From a checkpoint of a small image classifier: 195000 training examples.
Rows from block 6 of a small image classifier, named by matrix and row number. Rows with one number belong to one neuron. Each number is 500 + 25 x the weight over its row's rms, rounded and kept within 0 to 999. All counts start at 0. Numbers have three digits each.
Before each neuron's rows are labels from the 100 images, of 14848, where the neuron reaches its highest value: "strongest on" is what is common among them; "peak at" is the part of the image that holds the peak. Only what is clearly more common there than usual is listed. The data: streak pictures of flow and ridge fields. In brackets: how many of the 100.
# fc1: MLP up (model.blocks.6.mlp.fc1.weight, 512x256), inputs 192-255
# fc2: MLP down (model.blocks.6.mlp.fc2.weight, 256x512, transposed), outputs 192-255

strongest on: waves (98)
peak at: centre (86)
fc1.186:474489461525500505493501530476518558508520530475511469553494497467449500495488535532518447522433499517497498507536512494525510511513493488468515505498491510495518523412494468512478520483550511
fc2.186:504499467536481489476494479541451534498493546511529463493495527481486513538430484484509497508501514466519505552514501510502422494523506486513495490492504502472479500511481485486523504524511488

strongest on: waves (100)
peak at: middle left (49)
fc1.334:540515479480504459481560508483564532513553506526534522507498542448503491491542501503527516502500451535530477507499530486460510490526509495510540538478513484533483520498509462490505518481460494
fc2.334:540462457519481521467505497486470502509452489534492493506535525517526486504527524505477482473458588483477509494520501504443536459505459504550494481517495520451482496509505524491504489485523488

strongest on: saddle (95)
peak at: middle right (60)
fc1.114:479471499520493504497458532543514487458490489537475514503511491487484483497520482534547523475521472510480479518533498491532527500518517512511476477480479502478474534516526480541559464543442491
fc2.114:507523490505557486507473480515505481492515472522517523487469499471509468448498485533555512480494485472513485501452505493492544516494535506477543531498542476487492517555508510461485496467481480

strongest on: saddle (85); fine streaks (76)
peak at: bottom left (76)
fc1.11:466521490481551482506510440496457463544526478486534485529502489470541484516460496476471488490503545509489516505506500496476497456524510439494512556519511496474487521501516548498478485501533473
fc2.11:498505500483520506475464501503520530483553499488483487563499467510498504520483539525478466498528527508491540529506474514471481516498489465510473509501516507489502494531494543476490518519520465

strongest on: waves (100)
peak at: middle right (39)
fc1.288:497495478472493453524540498499509491496550500509516523515499546445531486477489490543533536506490499503477525506495487485491488482500510500538544519472507525496495494512497455524522470514487488
fc2.288:515489512523578529482487532518487508539520534518518499544501515490462527500496512497496469501477534459510523519529510500506511483498492525494497486488551496516497478491450470517506506476488515

strongest on: spiral (100)
peak at: bottom centre (88)
fc1.208:492517496492525533543545512490489498510520502485479495528497484493482477506524517533486542483531506492475460461514535536560512515499515515478507501496515534536499490487525482520487511510563471
fc2.208:488514507513511518483526512515490515513505502466525488501517491491527520475505480511473547495523512474557538486473534510520520506575501503512515515482509496511497508478490496487474545436471508

strongest on: spiral (100)
peak at: bottom centre (45); middle left (45)
fc1.143:532539481469511471519520502511521496506491523513503501498472501491571488507488533491524500493557509528532484540473528574592489523467503492478513486492514510491547477482515504490484494503534481
fc2.143:497523501496502500495498502494545529510519517472532538482523495498542488506540491510499519483548504522495484492504472526526491516601522479500533509474467491478453507502486508471499494500468533

strongest on: waves (50)
peak at: middle right (38)
fc1.246:515501478546495523475420513490492508507487465491488492511552499458514476489510467482518473523510524505438477494525500490466527515527493506445477469502503460527504555533484513497507539507446512
fc2.246:496518470513501503509443521495521510478472475484468493534497574534497504507480549513461465528509463510491495502507531510531499512522528481482502496424490500488479495534510489533519497485496477

strongest on: pair of whorls (34); waves (25)
peak at: top right (36); middle right (33)
fc1.320:535542518512424527483531502537510503471554460450490518457545480486526537489493523539491466511540479505498508507497489495499504500482496498490479506485527513499527473501534501532471490498495553
fc2.320:490511519483448490506504494537490467525529506517489477486505442498493470467488520503516494496468461507496501464506535500518462479467464517537504499479440527509553504512561486510468488521500491

strongest on: whorl (100)
peak at: bottom right (94)
fc1.470:492532473522498505482475495485458486512504516530517524477497509560502500489513506477531503481535498517501501490501525487488525470546496468540510487485493475464492453474498481585479442463486529
fc2.470:480536514521513525522510504500514450508449479506444484530500453507520521498558489502479493523521504507500510521497490501499490494497497503491506539459514518488469484513514505538502507499478520

strongest on: pair of whorls (95)
peak at: middle left (36); bottom left (26)
fc1.481:509512508492472548529467512498520521488515497520482520507521496445573522505521495471492471539521479497562531488481504531513483465556527500510486520520476440523480487464503506489455514521506468
fc2.481:485520499491461517482520495508493473491495513501497480518469465538464454440447501513477477487525488481530488493477469464482491512471486470496492534463526509474516488474517494491460531519515496

strongest on: whorl (100)
peak at: centre (95)
fc1.0:513554512505502544503501534489555501503515472519534501490502532473484532519463474492526527479511490536522505485483486497508480500507500529494498479478502484517522481472531499487460507495496461
fc2.0:481507473508478487512506504488496496524522477481454542525488513493485539534466491461519517477520497509507526521510479517495490522504513500512518476504518500519460523553534512496529515474533510

strongest on: pair of whorls (95)
peak at: centre (90)
fc1.427:469505505475503472470497580499468480487486466451509501520482471482522527510517474500523524496547454455477527511520493506487478518488496467522489546488524512514526493497524493520527550488514450
fc2.427:503502468518464518505484440479492532471502490485524510507508494510493470476490494503519516460467483489504521509507542522496514495500467527508512511499461492498483466478521493518464505493459503

strongest on: parallel (43); delta (33)
peak at: top left (49); bottom right (25)
fc1.201:457498481463516481505507516479507471485505462504471457549523490509525501500514462529512508494510460460488510510503497489481512477510487517512485496473458508513553500506468504501518469515554477
fc2.201:503451529497534429505471516489528478513509530492538482416494513528512495492509500495508462530515521489488497498544531536545489508482500487489521538464502522524496504508490516557511529470478518

strongest on: spiral (38); pair of whorls (33)
peak at: middle left (38)
fc1.132:480504476482501493493459496510493523456514540536467545485445505467505514518487472543513504500498526483501507517514501507475459507516480521555477482483526476483471522487504461516513492492514484
fc2.132:475482515507477525507523494499547498511508525495538513480499466467500552518480495511487500523463490477482474511470493513516486486540512530489515519546472483539486526528490480509495508476506535

strongest on: waves (40); parallel (26)
peak at: centre (58)
fc1.169:493534497499486495533484508469485467476465499498474524460477499502502493501480495464515463505482496497509535494536512483498498518506493509535503479505504466521499499494550515527503475504488487
fc2.169:529507475463482481474511491501494470504479500491490512491491497520556470529523523507496542468468540457483523491527501497477525500488440474493524480487492498471517488485538511491502458525506525

strongest on: saddle (100)
peak at: bottom centre (43); top centre (32)
fc1.312:500524470488476498535470509487503496526481532493506542482540515485532484528488489494437486526537512529460473529477481501459507500488522496567506551464511493495469482534472511518498494515515531
fc2.312:432542504455521527531441484527501480527530402513515514508477493503529491487481509502529483470529508513537465527505507489516498490514505498503511502562487480523494485477486450491515463474501516

strongest on: spiral (100)
peak at: bottom centre (55); middle left (35)
fc1.52:518456465456496500493527494496521529496500510492493506468518518514505504471479519512525469516520521515518512463460492486446490495497505517538473526484509526481474532430476520550495537493472533
fc2.52:494445470491543528521493499516505508491483572490534524477496509533522475523484477518507458470454476483481502532491495451491503511521549492482467412427526514455460488516460553507498511510503512

strongest on: spiral (100)
peak at: bottom centre (47); middle left (35)
fc1.118:496522528485526495478518488488490506466516510519482467510500497519497490520445533478438537471502488518535549502513460476505504517455522483531511481480517505476506500458483501494496455487523469
fc2.118:448523512487489557507498516487514551511452527459528550487474567500533464513496492458513502476523473509485491512506506497479497513531529529487466482486483507495474513499488479479488546531474524

strongest on: loop (49)
peak at: middle right (31)
fc1.264:472523474525486519529532536504470514508499493534496491508509481473494498504526495551505489507515500512517506536486539492512499460460490531506476497520461512543503516517505500480507446496478529
fc2.264:495500491488455470471496478486518459486519490499508471509488497499516467500546525500503512492498545498492467502519505536478516488482499498515495531459499493477536495486553466532478531525500489

strongest on: whorl (95); high contrast (72)
peak at: centre (95)
fc1.57:524661523509481489463520535513517517497524491505466496491513495515532497531511513497591504471469509497502506497458516568470469511484535494515505472513495473504520476457504503505475543462476499
fc2.57:488495496533498490544456457490465551475507440549522549493522500501447500526531507483511505494519514486489491484480522486506504503442512511522502512477470482506434486507488524566495516461493486

strongest on: saddle (41); spiral (31)
peak at: centre (65)
fc1.106:501517502498480541462492482506464492497493471538503501534491489495505483477458512522498485515511536518504513512522531498457546501476540476499508485520523500554462498529547510510482459544466545
fc2.106:516508477514499488515503513497507497483470467500494502498504500503488491523496510501455516479514486464531499481512489489494540537462485477469585512518436507512508465506560462478505439493510479

strongest on: loop (37); delta (36)
peak at: top left (34); bottom right (31)
fc1.380:487503507497527425544486513507517484511511531527536486500497495519454489452533517498497514461491497456512505502497519534503504473554554518522506491506535461451510497497500503535493450472506502
fc2.380:517523502529504529485499479503496513493479493488476506485489529480508486513530505498511499452522529469492492438517475492483467468502527533508468470436505466531466512486459425475511456517462497

strongest on: parallel (100)
peak at: centre (99)
fc1.304:472489479525501468526506457461519500515518538476481505507485510485482484480486485486518513498500486471489514517489511505449502534497526480511530516489512498500493500494516528443483491488473476
fc2.304:481456461498485507506506486445522493555500463506486548536493519507476514465493524514537534499492483502495484538498433514509483526544517467460495472468533500495504509486478512526490569507514486

strongest on: saddle (100)
peak at: middle left (37); top centre (34)
fc1.350:492485511533497473501495501538494501464519547495523510480518550469509493487515537491567526512504513526501472493500487494526534519489527514458524465496514495505532470488498510551464509506449485
fc2.350:447531470481502474528475478484502453503456475526504472531509553462532494481462525473427530508519499498523482548493501469510490505479526486521474509548462482484512537489488487480465468440501519

strongest on: saddle (87)
peak at: top centre (58)
fc1.104:500497530510475504538503499520514536539498527512467508516515511480523498488531476498505470478530461522545492498529479483507505494490518539462453479481515469510504516492498533489445492523465485
fc2.104:474517507488478488479426539506517515490536460506522457509523512560468487486479483511509525506517515487502503482500479497473494502489525518504495514553498441475531504436491480498505512536496456

strongest on: spiral (100)
peak at: bottom right (38); bottom left (26)
fc1.187:521505528531540483522482481496495502559492489481509509466508476502508513471504494508510463468525510456499503471508483598584521462479530493496471507530483503509474482504520506508516489482506487
fc2.187:515538480498513556494499531500506531509483478486472514505513497511523477498488490496534519493501511499496498457491498486513524511577461481482544492486485526523530493489481488488474511475467506

strongest on: loop (38); source (28)
peak at: middle right (37)
fc1.56:470488531536466482503497485487516513527509490516492484542525501506461538539535503528527489488471506529497502516502463451549542504508510465537521520484520541476505549470487488484516487548469508
fc2.56:500510504507512492496519492505496507517523522474522510491512535533484479498491522523467456455504465502476470495515541508540498529495469513522487514485546458508541485521493494510509555523593516

strongest on: spiral (95)
peak at: middle right (55)
fc1.463:454525489506520494504548453525502477464466511513477498485493511509525505510483474497441475512541443480466528521480488554492517509556535510485473498539510484508502520492484559538531523486508504
fc2.463:463548456475501503515542463507525521512433512507538471528478509519491532508477471493485487506518510484463499528446488516528472494501518524506481505509483490499500488507450481470475522486483476

strongest on: waves (99)
peak at: centre (56); middle right (32)
fc1.81:484473486489477528510515483509509493498511490500473519490510486519484654489514510513503495494481511511517510514517517511520505487515545569469484533487468513500480512513475485509525521521515549
fc2.81:549489528527497479536494501506510495485489539517526469542504523480497494486468538509517497474491504516488547496525514512487462513488491526518509451464494501490482520521480478479511498506468510